Weights of a small image classifier: 1.61M parameters, 195000 training examples.
Rows from block 7 of a small image classifier, named by matrix and row number. Rows with one number belong to one neuron. Each number is 128 + 24 x the weight over its row's rms, rounded and kept within 0 to 255. All counts start at 0. Numbers have three digits each.
After each neuron's rows are labels from the 100 images, of 14976, where the neuron reaches its highest value: "patch colour" is the nearest of a few named colours to the mean colour under the peak; "top examples" is what is common among them. Only what is clearly more common there than usual is listed. The data: made-up waving flags. In brackets: how many of the 100.
# fc1: MLP up (model.blocks.7.mlp.fc1.weight, 256x128), inputs 0-127
# fc2: MLP down (model.blocks.7.mlp.fc2.weight, 128x256, transposed), outputs 0-127

fc1.251:106097130113109158098096147163113115136121142094124112128141118132127136140135133119149096138063141139177116142107156114142118125140142131139122095082110157070119127108098107124122105094144105128130148119211152126097099100126135126103096147155131128111109145117148075149133137120160103111119110151159103117135105154145165124148122124153160178121145140156101065168099143095142098139127
fc2.251:201156121172121118141148103123131127142155110144119163123113136149081141128108130138132160118104140150088114109119132137149157109171087113130140118142129104161155169177165101102138129107092111148076105158085116140146103135124101155144158140145148163120145112132101160110099141089085095136098098136161115150150131106134134113139117152107162168109145118096150138120154100146111152153154
patch colour: black (25)
top examples: diagonal split (66)

fc1.255:117162128111087139138098087100109143140146135110138138118128164067145138130169141121159134110124119110117133121128176118124116171150130120140128139098103135108158119088124109164195122135071115106122121131128117101130132131174116117074115116096108109171136152106186130174141161118138136101158101120127114131131163130144163156085148117120135088155096123118111092158150123166117102146129
fc2.255:101142131120166150146143144128128146122122116188160117130105140131116111129136155151166118141089120085127151160123112137151127104148129169149121090111145130122133107124087145115151106121104173124097114119109111090151141142099132107130151160096102132138185113131151156123144110080142116081132167123143129151133133140072143101071105137103129124123122132165136081149087073172127083117113
patch colour: red (33)
top examples: quarters (99)

fc1.26:150113126140100118125107144133113114113087169119151125109126116118127163067170143153201130167117089129103163101142161117133131150144157160153141114141087143111148103149093150106166110125099132144109129110094110125101152129127102099133178123087114135140138102147123069148163148133119146065147123131133160172116143154131137091118119124150123154143096140140120099116142123160109161125128
fc2.26:073099122151122169121086168092149171152140114164147125156132143148127145105113139123134109132158136127155105149085144106137132159123136099143132140101161141143141126144119129121107113136128117071125122150150131099142118136086125137078100149136085089143091083115151160139102115121157139146152167093130113124127116152122148135103150130072116109141053113159155103172107114103115144137137
patch colour: orange (36)
top examples: circle (41); quarters (39); saltire (25)

fc1.68:137146125104118123131119123117103143118152112147078134121097133109104146132141171106135151168171089128097147142124189158092150143141126100123145170118095094142118177145145132153154121110086136064120122166145135145099166155164135107099130124143114098110129133099111134162143160117112161112126108091135113086119124084127153139112146144093152135125101120098141112197126115106118097146130
fc2.68:120119146128123122139168147138142110152108179090147101088110127161119137113122093176104104094097110120170181122151106123156125086128115180172091086125140154093119130137116131099118143126124108167125134097114131110100109098128156126153127130104123136163157124152147139105144104099127145117094175182138132133136168106112129129111114148166138090100137128164130112093106141133104175112155
patch colour: brown (45)
top examples: three horizontal bands (36)

fc1.31:102073108166104157145101146135130150128121119100138124152127077139146120111137166118112117145129112151166143104150139131109115157146169127119106110096129120091097118117125142163132147094121133116099137130148136156121139155176132090113110125190125123109126122120150083117152143112167108130113103103153113101156082128172172140095152096171139106142096168148077130166089131115137130163131
fc2.31:092138132156109114102095153113162138109144132107137100114138079105124133162147151122152137123145062148132153096114133148186106156125121123154124120141070110134133115114140128120128137145147100103082145109132120146141153155167132118140108145144107113128151122134197166162108104095179115136124111135159085098133146107108182153114157132132121090137072120137118128111142137147106114079134
patch colour: red (25)
top examples: diagonal split (99)

fc1.216:091137082134117134135099155131144147087115120156144112161147102107151118161144159122147123193120096118117150119128108155119120153134138118154114155143106144132144121145101154139118135151150097114090177118143099089136152168141121104153147173103113107148135117146137159143106112088139115093112157111136120163091109118079163094111135099126166137118124115146094145117115123160060147087167
fc2.216:133124105090128133089093120129149118114148126122082130142143082092089157138142157094176145131153080152141132127165156147130111136123115153142118152130080127114141108144121173092117139155171123082092154136133116109123186156147133097120116089122113104132133094152143135174132160090147142130096107078152140144095120079133157149120166118094145132153107126125115103132139161127135109141108
patch colour: brown (43)
top examples: border (69); ring (49); gear (31)

fc1.218:159150114132117146140153134143152127114069133143114093147108113112139133161138191137121118162167108129131148116106132129072153159150147143121160143101157109134149161117090127144133112122099136103104133091150142148110141104138132086122102117119117110095125148125137126124129168098145190082155138096134139113137114140161156124123174106156140111148121113141094088167069131073155111109140
fc2.218:122150130120124142127140115098096121125154137112152131168091144080122151109136137120170111125124150069142147153134149163127135118175083129140124139101120107107126147152149098116178148125123153140117090121125159069127106119128145139150168155135177118121105180105128162148123132133135161160184175105107125138131130137103126106117141164085107115110087094120164149102120113157131113100089
patch colour: black (32)
top examples: diagonal split (48)

fc1.128:089131114105127125157103138111152166117103123135135129135156113120135180168178134137131116154127109144127143095168141130139088157136122136147089132143091176110131108097083133126152091137112114149120121092145112116091159143137105083141167145118090150137108107148143158117098130104161102078142096128144141131157122093145168103166121112150121156149118111162101081134138106186101121121107
fc2.128:143103116145116089105141126125153121119162124118088093140138129103142124151109137136127139148187071119126093137086144138074165122127106083118163129137130125176129155131119105139089113127144137088084121135128154162158126123107101170080088115119130101104149148143144123147120146079116179156152149119165112144132144144131111118150169144087122135131088112123146170132134120078134124100128
patch colour: orange (28)
top examples: border (46); circle (39); gear (31)

fc1.106:133119125104141120109127144127119131081129131124125116126157100133089147215138132127100151170138110149098121158131122117122118165164132109111074116125110154150162114125125147101144124120116116163106107124114100129125162153187150094170131136150130177131135102144117159119167145108150086094117113144134149105145157092162170089145119117132135161132150114130087102162100104170145127108161
fc2.106:127133098151088137145127104154144100143130122098100137126120122106144128084147134115154107108149107094127075131132141138120163078135088112113156158124134128150128145129141063146132122140152136115115160130159181135147107114098093160102095112123142128149132145151143126173099154122129166158172128135140083166158117161134128128146164127127100124143081130075120167113174149083150133130105
patch colour: red (35)
top examples: yellow (50); red (46); three horizontal bands (40)

fc1.245:154127122097118129158091111112105145053124167131142113117114109135114104152137134138128147149125109149134131135134142140128110138141143143098083087127085132105155131126158107158127132117084121142127150158106112133098149146151151063127175141099095171144147126166098150122191141109093126104114135117143125141143152081125167142103112104138153122108137113107115109150111117208107136111141
fc2.245:125142090168133141122133142140125102153094118144139175119142158143130110086111053125109112137112166131101115132127123122155177103138130109117118169106138120151089117126119133117118156144153115125096119130206153167141085108128107181134079112120147108101109145098124077133078125131136129152126103114128112169154119152160131140154106131112146153135121152098146110117155159099133161138109
patch colour: yellow (29)
top examples: circle (69); upright cross (35)

fc1.137:134088117169148118117114157115160156152111114188106140126158087155105138157142094141174102085114142147117097114104119104152107164142118096131108146143104194123141122123146123126102097137131103118102107124152126089136144115143126118094124185135114139124151091130134134167110121117123101103156101114131131156126102140149177080135150110092135142133127132121129061149125137125107073099128
fc2.137:128183163098130138151104079156108139124131153083133144089136143157114071093140124117102167134148134129115121128097099082110127091135151104116193124160120112164080132129147127140128119151134079149121126128136119175104133158147123143137091110131139145112133161108134110122129117153146135133098088168118126141147132135103111167144147169196121146143130093126117173109155102135120136123130
patch colour: yellow (30)
top examples: three vertical bands (64); yellow (47); ring (29); emblem: gear (25)

fc1.220:149080127133137136121102135152127115135170139136103163149150079137107155137102115068148120165142141136108143133112111157126114120173113097133142133138133129157111177152135129151094144094120125141089133173155126130139115102150175123089111113172148135113120107146108115142113127089140085140070099085158135121078130131093170136169133134084118153119118123136152143170146107103121092134130
fc2.220:147163123103119104180163128071076120117122159165158129117113121148167146127127098139107124118158147132140176127127099113109144141125121159048144147155140110133143131130112147146132133115140119122098097114108146104124152130073139104161162130096106119138165139095107132125143138117112161138178140079147135127148098083119141141092143119099129108124156112141120116153115143185122112165095
patch colour: black (39)
top examples: diagonal band (61); black (53); three vertical bands (33)

fc1.13:093130076152120132122120149126146162091123154147140099169144122094146100122145190126145139186134065139107149126136136150121133122140132138146122169137104118142147121138110150129140129141153112096097166119149087113141134152155116082157144169105120110137145097152144149138127103096141131102095157128126111147104092106104153079128146108126152155128090113155141135116124130172070131092168
fc2.13:122118112078128110086092117112165117108156129143094133125122086088107124131139161104170149148141060153141137104162150149127094100122113133126106138156097114125144110144134157126111151154156124093091162150132103091143166158152108102110118087108109118135147093169118143171152123085153128131094134107162141137107129112120156143136179117098139129131134134167121105137132190135138104130117
patch colour: brown (41)
top examples: border (71); ring (49); gear (31)

fc1.246:104113093146103132118116142099124133075114145144143100175165119086142141132161170120147114192130092118130138108132130147128108160146133136151121138118071137125151116145094144137136130130131088104086146143148098109123155141161147088153152200116120107140102120156146148161139103116128103094133151102137114119098099117109153091117142093116143123109113116123145129136136154181085127094173
fc2.246:152105108108112116085122135120160110123144155095096104123137074103114151149130174142154130127143079130150134101155189148143114148098089142146108153126095129104146108151122144125119142145171120097063122106128156124125128138154116126110117109130111107164132085155151138146131133081159183149108136122157133145104137092122140164156167111124110124150094118170118090118153177118138120128113
patch colour: brown (41)
top examples: border (61); ring (40); gear (35)

fc1.12:090127102151089129122106161108128163089098133167139105177130108096150144121152158117170135152126100117131148108144140141110120163154141125161123156107067131109135123124115146126124131123125094106099151115118119121123156153180120073120159203122139120134131118156137146150127107097136112105102142095150133146099082117118161100108147119123133124092118133137133123131123131174078120087184
fc2.12:119113087114117159093115127120151121105131139099114096134152099087123178165137155109181137133140077137144145106159174157135113147107098151151097130123108127095117105150086141104119137130151138104083128111145143128138160148155124113109094090121141085130136109168147121151147133064158177147114126131170123134133153128123130133123173102123127121142087113170127104128159156113144100170122
patch colour: brown (42)
top examples: border (63); gear (35); ring (34)

fc1.109:143094134184147098127123152141132094170124126155123133110109138145088142128126144128188106149092130170119106119142152170158146109151112106154097136126116182101157159122126143105110124117110114137115121143150127125138127111160129120077115142120115136137142094113129142135140127123087092070102124136155115163114124133120154065136087123086167143116150130118169053138148146124107124159129
fc2.109:149155152123141187130103130161100146131102094125119162105133168152121097125136154126120106123138174103104129125084061082128150128139129100110130101169152097124125130110144068148172133127124138130176113140128131184141109145107134178114108119132117153093115140129155118152114156143130074119130103152104145102115120129124110149112136135127097090158103139101117179141123091137156109146119
patch colour: yellow (25)
top examples: three vertical bands (91); purple (47)

fc1.14:127103121105160138115102137150185157127128099114102137137078104143147121151149118083099125108143097149113117088130118091115093136141145077109135098142126147110128129086191096141157117158163100123127093152170129158122115166156122136149125104154152153117091091158089089176143129132127117153129117153151117125110130161130170122163137105102100086115147120106139142140127105112117155122156
fc2.14:077150155112138160126143085136102124122138127144164140110143169136135127120163170123145161129114119122124116137108117101130148122137159162122125150100104178132135133126086100129101082119136126149137159126117116084101115094063135135108104147129102118158109120083139186114110113122164109114120132147161119154133112150076163147134095095177103160150130135151115118086102138158120076135124
patch colour: red (38)
top examples: emblem: no emblem (84); offset cross (43); upright cross (28)

fc1.4:151160124133130134140163111105094086119130168104122143146142110137136134096126117081121149129143127110147133140109141128143099150138113137118136116098104158092107168123122114148137193126105120151128140156121143160078089080151179117114153147202174132131100118123130100119153157114117118130105110102175144111133101108142163164121103111183144145130141116094104140151153138163129137111174
fc2.4:080159104144095103182139134087145139142140110141175143127111113152138154143133116118131082173154118139073172133115135150140111143117106148125176152162123098156109128109107129132151127105142139141073119089110139117128142143127161132156147174127117112127160150122187176104076135113152130109153108100130106117171119102116133122143135165122129119133091115127124139124135103164088133110093
patch colour: brown (41)
top examples: three vertical bands (50)

fc1.75:155139106145107158165140118120102135162104098145137135108145128127158141151167167145124123101144144132139082057115173100096150126145154137099141106112147168130137136128105120149115116119108131137113134121143131110145101072109100138140130113121100124158094145083115138128095152117134105134175141121167146140156082163128134140128142058132122132160155148141094058119140151100133101152117
fc2.75:128123184112165104142148087132120119156151140067163126094102140141080113109087054126122142118097154112127110153113125147142132099109079150134128101115155128128095149134129126112107161133132148158135112119110139133145087120134128168095108108149138127145179107127124167108108119128117139148106151183111120117156158157091084104147124188128130135111124093146139158110126106134141141133107
patch colour: red (28)
top examples: emblem: no emblem (75); diagonal split (47)